Rows from block 10 of a small model that predicts nearness at each pixel, named by matrix and row number. Each number is 128 + 32 x the weight over its row's rms, rounded and kept within 0 to 255. All counts start at 0. Numbers have three digits each. After the name is the row's rms in percent of the matrix's.
Before each channel's rows are labels from the 100 images, of 14976, where the channel reaches its highest value: "responds to" is what is common among them; "peak on" is the class under the peak. Only what is clearly more common there than usual is listed. The data: rendered roads seen from a driver's seat, with toy cars, trees and houses. In brackets: how many of the 100, against the usual share in percent.
# convs0: first 3x3 conv (model.decb.1.0.convs.0.weight, 96x192x3x3, each kernel summed), inputs 128-191

responds to: truck (100 vs 54.9)
peak on: truck (100 vs 4.5)
convs0.18 090:102128123163110088137152121114136097175138159139099164151141074094109073085097094091124081123107115144128156112081133122140147150131124143114142091119149142093082115088099161068136015057106098

responds to: tree (97 vs 29.5)
peak on: tree (97 vs 1.3)
convs0.61 097:148143142109146122146141153155111138175161123138118091119114144130116123134163144158130091099104115086090147172094086127132126147158118131118080150119122097141113102132145099116134115115128123

responds to: lamp (75 vs 29.8)
peak on: verge (74 vs 16.3)
convs0.79 086:078064078101160139134094133103120111061122149136157128145166092133142097163088126206171098120129113124113107154056124098058142083145144130096102156140100095068122068096100130085086145142059127

responds to: house (72 vs 31.6)
peak on: house (65 vs 1.8)
convs0.2 112:124147143129152130109138125118099134139150145127155119129125131142165153113108148132122103130151123139107094112138120108136159127128125107135126146125115122108148113098122150099122110156154120

responds to: truck (100 vs 54.9); vehicles: two (67 vs 41.9)
peak on: truck (98 vs 4.5)
convs0.95 097:110145121110134142131135146154123091114107137092156130122161145104137128132141140119146123158103104092146143118151137113102100119131149128133156145113098116107108115137118125142147085152120137

responds to: truck (100 vs 54.9)
peak on: truck (100 vs 4.5)
convs0.44 102:159106119102139134162137121130115114061124109081174076114060115107148125111076164110138067107102128137135164109111109141168101097163120120098082115089095105085110109125112106105136102128142093

responds to: vehicles: two (70 vs 41.9); bends left (60 vs 34)
peak on: road (60 vs 34.3); truck (28 vs 4.5)
convs0.19 086:119136126134098118089092077140150138119157102061157151160131155093127135100072114140108132142150116136139113115131072122116105106134133105128129119074119102134140126124096074129056142108106099

responds to: car (100 vs 54)
peak on: car (100 vs 2.5)
convs0.78 096:117126145103129135096118102161128045127131136120115108139125121127130057099137051149116123167135127132067140139095140086135119128149121130129104103108131146141089105132026082117098076010137129

responds to: tree (65 vs 29.5)
peak on: car (46 vs 2.5); tree (42 vs 1.3)
convs0.3 098:137122118102139112100165124146121133152146169136114109063170137146096135153162098137115112124168093115106096134120098116113144129134139108157111117149145101135126118113120140119119154086109114

responds to: pine (91 vs 28.4)
peak on: verge (99 vs 16.3)
convs0.28 095:147118122137133137110126138144162102163141165106147120123157103158121102107193122165082106154075123085098169107134065092119158116108145135162119075141122108115154086177127162096146086136127136

responds to: straight (87 vs 32.9); vehicles: zero (37 vs 12.5)
peak on: road (100 vs 34.3)
convs0.76 086:142090158127082101123126133115137103112121101132116147186115089139115103133111109161105085128101143088112116155110034098096100097083069200129146117135088100109127091128106139052108117104147144

responds to: tree (99 vs 29.5)
peak on: tree (94 vs 1.3)
convs0.16 089:134137118118069114104146115181108133185090172117112151102092115120107148140137057154113105124161156096095106092128084157086128124119112129128118152114098125131091119140047113124081088099127132

responds to: tree (64 vs 29.5)
peak on: tree (51 vs 1.3); truck (31 vs 4.5)
convs0.60 102:139117152134123091094140106103111128173101130112086177162119085165140121121143112106125120120097091133097055108098112081164093089108122129109142124120140108112117111164119149109116111108128119

responds to: lamp (75 vs 29.8)
peak on: verge (56 vs 16.3); truck (34 vs 4.5)
convs0.73 100:142121112142036131079151100149096111139124192099157152119105117118141069138139119125130044134150095104120142117132073082161124057069100100098104131123127091127134142072080088148144088155163173

responds to: truck (100 vs 54.9)
peak on: truck (100 vs 4.5)
convs0.68 107:110160125140069115099143127127136110119126111137117081081137141158110139118096098117116129110123136146112161107131146091106151129107153092115128129138165124131128096060106100136158109110095128

responds to: house (89 vs 31.6)
peak on: house (83 vs 1.8)
convs0.81 107:124078087094145119092124146087122153141108157104129112130158071089111139133086112111104107172140091127111151099140123155124116079122113116120125145117110099123118124065107092130115102107136160

responds to: tree (64 vs 29.5); bends left (60 vs 34)
peak on: tree (45 vs 1.3)
convs0.42 127:105130124101132157132105122133143147140150120096108120109116121115111120122117141122105140120118125099105144131098138108136123126115127115144100130099122127098137140129133131143131098131113115

responds to: car (88 vs 54); vehicles: two (67 vs 41.9)
peak on: car (76 vs 2.5)
convs0.71 102:119177123126142102113122139134111053156158081106090130157097108133146089093124124062109109106116096111140176103130129108147160169143148137079104086132147142087066149117064110141132021111131159

responds to: car (99 vs 54)
peak on: car (95 vs 2.5)
convs0.5 086:121119175170079165122111130175074103167103106108158118127069129111116118115121084131129151084127133079145133040027116098079137093122149171158099118092150126150122121108077134083080157058096093

responds to: lamp (60 vs 29.8)
peak on: lamp (26 vs 0.5)
convs0.86 117:111126081133046120119151113132159116138156136112134127107118125133135088120099048155140122156106141141101113133166134103110152091127131109135168123114113129117122123074076144112120122075154135

responds to: bends left (66 vs 34)
peak on: car (67 vs 2.5); truck (33 vs 4.5)
convs0.85 110:061091129171103117097145125071110098153066143084121127155124112156132113134111145128142088106138129097112137130074120117134124082139113124143074109115105081134129027109110162149118121135064104

responds to: car (83 vs 54)
peak on: car (72 vs 2.5)
convs0.77 089:123093149108125103147114149058099131100111143101089129098119087120088098161036122170145072136141127112123105154135088090103127095127128106134129120154115114116133087135157086102052156078119104

responds to: bends right (63 vs 33.1)
peak on: road (96 vs 34.3)
convs0.48 113:097121139138083145094125111117113115125157110125139117168140139157098142130123081089141119080099129102106131112120131107144159034147108158132126100108086115142094140151146141164118103120158091

responds to: house (100 vs 31.6)
peak on: house (100 vs 1.8)
convs0.27 112:117107153163171123074131132123146118112082136103176126116140119116139057106108135095087142091116127079135089109037091102137084057050131112113106130111098123121126091108142126173119079124120134

responds to: lamp (78 vs 29.8)
peak on: verge (100 vs 16.3)
convs0.24 105:133139100129123119104110156177103015186120167105128136135174128115131127128112058167149144170137158123127082093174137109108184099084151124151119094132098140160118129092043100143126077089116174

responds to: pine (85 vs 28.4)
peak on: pine (74 vs 1.1)
convs0.63 081:089151087133091145127173158118077127123113160097137154120137072123117142053159098061131118146118105109097177097163095136158107136143136146157119153094130166131097110135120150139163087133118073

responds to: car (100 vs 54); bends left (69 vs 34)
peak on: car (100 vs 2.5)
convs0.51 090:107152093127112128146147080083146127127111136132094157088150136169116118113113067128119105114131090135101142162103095032119151093117121118083100136104143096145084134128098170085119153111117160

responds to: bends right (67 vs 33.1)
peak on: truck (61 vs 4.5); car (39 vs 2.5)
convs0.32 088:118109153120115068095115124086109112124101160128144140083078098158111120131127090094138098126144111137110157154139090075117118157156106140158155102133142069200092145098107106094098085088092103

responds to: truck (92 vs 54.9); bends right (83 vs 33.1)
peak on: road (82 vs 34.3)
convs0.10 098:075090133121083109149149118114146108119150106116115123164155118102091133130105143154127141132121109148139104110109109169102109130164122148098140099118136117162093125151140123123099162112079129

responds to: lamp (71 vs 29.8); straight (60 vs 32.9)
peak on: lamp (62 vs 0.5)
convs0.94 076:113096114145150134167123154111129116116114112109159123129144134119088120173089126140147130133121110125135134170133058143110144071135074148088148116149082096120102102140103117106094123119102128

responds to: car (85 vs 54)
peak on: car (66 vs 2.5)
convs0.31 076:141075147120102116124101079168086154143119150106110156139087127109097132074115123140126132131146132118097163120120095131153103063113148136131067118044107123104135094151093144175133090116136106

responds to: straight (65 vs 32.9)
peak on: verge (73 vs 16.3)
convs0.38 108:109143115123126140137117133133142144130142114121138144128141139145100142120143115101128095123126135131151143111149122152127122131123126112133110124103129079143134121127121121130124131150134105

responds to: truck (100 vs 54.9)
peak on: truck (100 vs 4.5)
convs0.22 092:125130141142232118115073165102074098154088120111133126148160142131153176141107157111130127136099090083149145130096116150116133113154155129132072128120094134116044106133136189141141093161142151

responds to: pine (74 vs 28.4)
peak on: pine (64 vs 1.1); truck (29 vs 4.5)
convs0.83 104:103169105169085106129129119073113097133125145068052164188127157110106091127124105119130130104137129133095164135122136135134179124115122144091119116129134119157123129077104113135109092101115100

responds to: car (100 vs 54); vehicles: two (71 vs 41.9)
peak on: car (100 vs 2.5)
convs0.93 100:129148106118075127100137155110127106134108152067095133077135105074085077128104068113134118121155121113079140149129154066109169142118166115154116146113112143136099140099031094124069110043142138

responds to: car (100 vs 54)
peak on: car (100 vs 2.5)
convs0.26 120:127137121153108086102109168142126089101149134088120121095132144106117091107134040139131118134092131133050157142076144106152134117114156079087119145110114128139110125086085077120069114024092113

responds to: pine (57 vs 28.4)
peak on: truck (39 vs 4.5); verge (39 vs 16.3)
convs0.0 122:119149150135122134046157156168145142130088133145145124112068130121099168123121121125099101133127110149077156087124100139142066087134099130113118140105101122134101118146120135097093110156143128

responds to: snowy verge (61 vs 34)
peak on: verge (97 vs 16.3)
convs0.74 099:136140123091088146188095119101084152117128090116137135106117118116111073136153101085115086118124102143116147097133087117131121108144175128129151116105170111126111117127097126197148135130069122

responds to: pine (79 vs 28.4)
peak on: pine (69 vs 1.1)
convs0.34 097:123128162142095155117134114054128156159127143097150092103108161115076097123134110107056085073135127142122148097148099001156119090174093129155088130079058088138131093092072149109135112119074122

responds to: car (100 vs 54)
peak on: car (100 vs 2.5)
convs0.7 110:143086130175119096090122119131138104110092129096132129135123129145137089113143035102119123116129101119052114089154149050107150117134143173110112127079091126144090138116047077129109131000133105

responds to: vehicles: two (69 vs 41.9); straight (68 vs 32.9)
peak on: truck (63 vs 4.5); car (25 vs 2.5)
convs0.25 076:111102132121074134131120164139140080169164121083131151152142087134202117123089134156124100140126167172132119127162058051097131150140077108156160128113137113166093129093094062170148078068158170

responds to: bends right (85 vs 33.1); vehicles: two (67 vs 41.9)
peak on: road (95 vs 34.3)
convs0.37 102:131101161132086130126143177097166137155145164120122130147136134139127130153091065116117058113103129089111132138112123107098101024138129137119145092120097132109114132139118135142158122067139126

responds to: truck (100 vs 54.9)
peak on: truck (100 vs 4.5)
convs0.33 094:078085105098146092145134116068134142124121138122119155125157090120105116121128117095118094125103122102087148116082100097158092136075104114142148113130082072115111075118128163138136117142108119

responds to: truck (100 vs 54.9)
peak on: truck (99 vs 4.5)
convs0.69 093:160120161172119098083101121131127105064114144071104108148106107088072075141133093159128108083125096107092108090115143147121120122132164143101099126099097097178077113133117082101125099126167095

responds to: tree (67 vs 29.5)
peak on: tree (58 vs 1.3); truck (29 vs 4.5)
convs0.59 104:107103154172149120064148129151147156145128164093144108133103142119098145120137136125116079089134109127100130092107093078155136130123047137160072068047138073188107068152155156177172098056100092

responds to: tree (76 vs 29.5)
peak on: tree (41 vs 1.3)
convs0.20 109:127141084124098110120148158135116123100141149125108135122114126140149066129136118119115125128127113121126142099115125140110122107167123126099123138138142125137083136133119100136084098142120167

responds to: tree (74 vs 29.5)
peak on: tree (48 vs 1.3); truck (31 vs 4.5)
convs0.87 099:098142109137147122121109077128080139123155161079135140130127137117094169129106090132136169119130117154112129119112121170099130098108166085120121068126101127116160118090059101122103129106089155

responds to: truck (100 vs 54.9)
peak on: truck (100 vs 4.5)
convs0.46 108:138035136167157124120098166153101072154088114130150142133086083100122107098060115099107175110085151088137132103028174157110115052000155101130174114103133144146086112080078157111084089145130108

responds to: vehicles: two (71 vs 41.9)
peak on: truck (34 vs 4.5)
convs0.43 095:105118132110147104131122156134117130144122107107101110125131134113109126120132110137084148106144085124116132116130111147139072088127112094138101141111107100134158110096100150106112127087104155

responds to: vehicles: two (76 vs 41.9)
peak on: road (87 vs 34.3)
convs0.4 103:106081135171108118101127099111127104127117117082099122145116122076118134131145086182078099116121116130146133113138084157107121042162097144184119109111093131181121101107076137108112057105139147

responds to: truck (100 vs 54.9)
peak on: truck (100 vs 4.5)
convs0.66 102:120155144123163126127122133159108061105075129100162114123162084110134142089139159087112152141125124154131148080123077161137111152145154067107136171102121100142086081135127119130164067161107161

responds to: tree (65 vs 29.5)
peak on: tree (49 vs 1.3); lamp (27 vs 0.5)
convs0.67 095:119097155128101114181104129107112101136127161134185131125105118113123142123145118119116094161145105097118125098106098123112097091149144153075118133156122109141095111111083109131088151127126086

responds to: truck (100 vs 54.9)
peak on: truck (100 vs 4.5)
convs0.57 114:126094097109078124103106153100092133135169185132107132119144126121148088096134111126113092142138149072118071125134107153211096103165154112109097108161113144124104148047114091082138121104169112

responds to: line: no line (50 vs 24.8)
peak on: road (100 vs 34.3)
convs0.17 097:139082111112078092130122128097149157138144173131121119096116110139086145095121124150093081121101159078103054186146091109148133037132105120154096120142076097048110128137132119106152159124126076